python train.py --arch="tc_resnet" --model="sound classifier" --dataset="drum patterns on synthesised drum kits" --train_examples=26041 --noise_aug=0.002 --n_mels=64 --hop_length=160 --input="log_mel" --spec_augment=false --win_length=512 --targets=["pattern", "tempo"] --num_classes=[12, 10] --norm="batchnorm" --activation="relu" --depths=[2, 3, 4, 2] --kernel_size=11 --stem="single" --widths=[96, 112, 144, 176] --loss="cross_entropy" --init="orthogonal" --residual_init="none" --optimizer="adamw" --lr=0.0039 --beta1=0.8 --beta2=0.99 --eps=1e-08 --ema_decay=0.995 --steps=15200 --batch_size=256 --epochs=149.4 --lr_schedule="cosine" --final_lr_fraction=0.1 --warmup_steps=760 --weight_decay=0.07
Rows from block 3 of a small sound classifier, named by matrix and row number. Rows with one number belong to one channel. Each number is 128 + 24 x the weight over its row's rms, rounded and kept within 0 to 255. All counts start at 0. Numbers have three digits each.
After each channel's rows are labels from the 100 clips, of 14848, where the channel reaches its highest value: "loudest band" is the band of the loudest frequency at the time of the peak. Only what is clearly more common there than usual is listed. The data: drum patterns on synthesised drum kits. In brackets: how many of the 100.
# convs0: first width-11 conv (model.blocks.3.convs.0.weight, 112x112x11, each kernel summed), inputs 0-111
# convs1: second width-11 conv (model.blocks.3.convs.1.weight, 112x112x11, transposed, each kernel summed), outputs 0-111

convs0.18:092123155145112153105129108133123116098120113128157088082131129133137098116137166110146139121132088125130127104152123140050077132141152115059134098121149102127138146110149114122137115113111119154148121141137110104124136118138133140063130131083128122113084135131129098149096099126123072103138119129115142109148131146089174156119143063119
convs1.18:106085152113095090121134143190128125156123122131119115074126112105104114135111128179137092132136125132138105119122106119112081136116159097133126123166111103135115136112147116128134093131079118101163128100120120120104146082152131130082108097099156079108087092126122084126142133128152081078105140127129134110122111104108160094132127116084
loudest band: 1000 to 2000 Hz (35)

convs0.72:094127089090111134121138087094116135079107116095109095145095085090127136126100119094126125087102130154121113139131099103182136118116089083132131103143175130129093133132087129103151079128120095094119108121109102088126111146133112142155157119134095120098156122133107130106101106116129149104104131114108104100100121147093134091157102156109
convs1.72:131154151129136119091100110129093108114120129110107138134140124094104135090072106074145096151144162118102126139128135093154140111111150110160107096156134134130097088180102110096111104126101148076080100120123140139159137128098118099124106118146148116127145109107136115118134157158120169117126090094083096156120164113148141098175119122119
loudest band: 4000 to 8000 Hz (67)

convs0.49:099114093131122093081133099100123117110104130094118087108120111108111119114102107111108102086099136126111105122122091100144078098120082090090099085135136117133079109133114095118138072110106114116076123108123087091101124107116095126148126087117112125125146111124119135118112094099093124129121122095109106104106102134098135108122084117140
convs1.49:116123128082165126130111102131108124110127137146095128144130090083116095106148133108147118147178149117111147116125129115133139137097090083127119118145121144173102149126080093115118062124127104085106143089153073156130129109083128125147129121172122102139120085123095123132108147134118122142134112103098103105090120093134125114172080107108
loudest band: 4000 to 8000 Hz (69)

convs0.9:127101127130128094107150110131131129137071108116131117134106125145114124113070101107077119118127128135048099112149123112151146079114112125128121117114085092144133114132093111133097125116135124126134126086106111110097085125043147080137115115120117091139146134139106147122081119109137136107148085084102117103113102130128151106119129136123
convs1.9:112168120098109135131154120122123163162119143148139138131132108117120147152128151146136140119150189114140129154127145143120110128153127080134142153117138150134077153154124150105114107143101128123129140123139081140119082107060144125080163143162165117127113139142151159170058109095139146082151136126152123099102138119129182095142102128114
loudest band: 1000 to 2000 Hz (26)

convs0.29:143111105122133144183124141135128130111121134102145141105098081112150139118126166146134140155143124158130112153150165113116134167111167147102167108125185127120160133136141144093168167139124099121153120147128128121123120109122156148084141118085156112113085135136095121110079146091190084131097146141130111128163115142135162117174153100105
convs1.29:138129119109128091133133164132095119116123139082107172132125079116106084112080098170134140115104105125130101145146138098175142146131146109124147098140150138148151107124118128115133169095133084094144113129119122109110103123128106094082115123095162102069111099113119107087103160120094121101119118129105092134167110114148152131132165083114
loudest band: 1000 to 2000 Hz (35)

convs0.16:096100121143119094117115104137105091129064102087111092108114117143117124121077111109114094109103111126079105102123112108154147100113098104124114110116087096125110121133112096110082100100103117098113089081109133118095115114098139076139136089108086089105136137111109122115135103129120126082126093105122116101109111126110142102108113118125
convs1.16:132151114093137118144148138140132145180136165167154137147119084118105113111124120158122141120188130159132128141128169148094160140134155095093139147153160163171115155138111151138115118154072113133154154125167094122125107134115121126100141139124107074132115182162121140137119131124151080081133152122162128143138118086121141080141123137106
loudest band: 4000 to 8000 Hz (62)

convs0.1:075133124121120104074127096146111127122093139114120100134121139141144159120093136117127103102131140121097096143116116108156176090147068072158116129160143122118089148144105121091122070106094145116109079159141150141106122142142144121138139107109137092078136110126125126124108104150120125098127143123086126099100152131094150127145071142130
convs1.1:080159138060134146124123139121158129105159164164124126139140077091093107087126119147110128132143150126142153107083139152116171097133104099099095126158138153193121146144123121130084068120078140156121130149133138124120118165138126097127112133138123058134135119132140119133127136132110085099127124116127142119103152132105140111147106122138
loudest band: 4000 to 8000 Hz (63)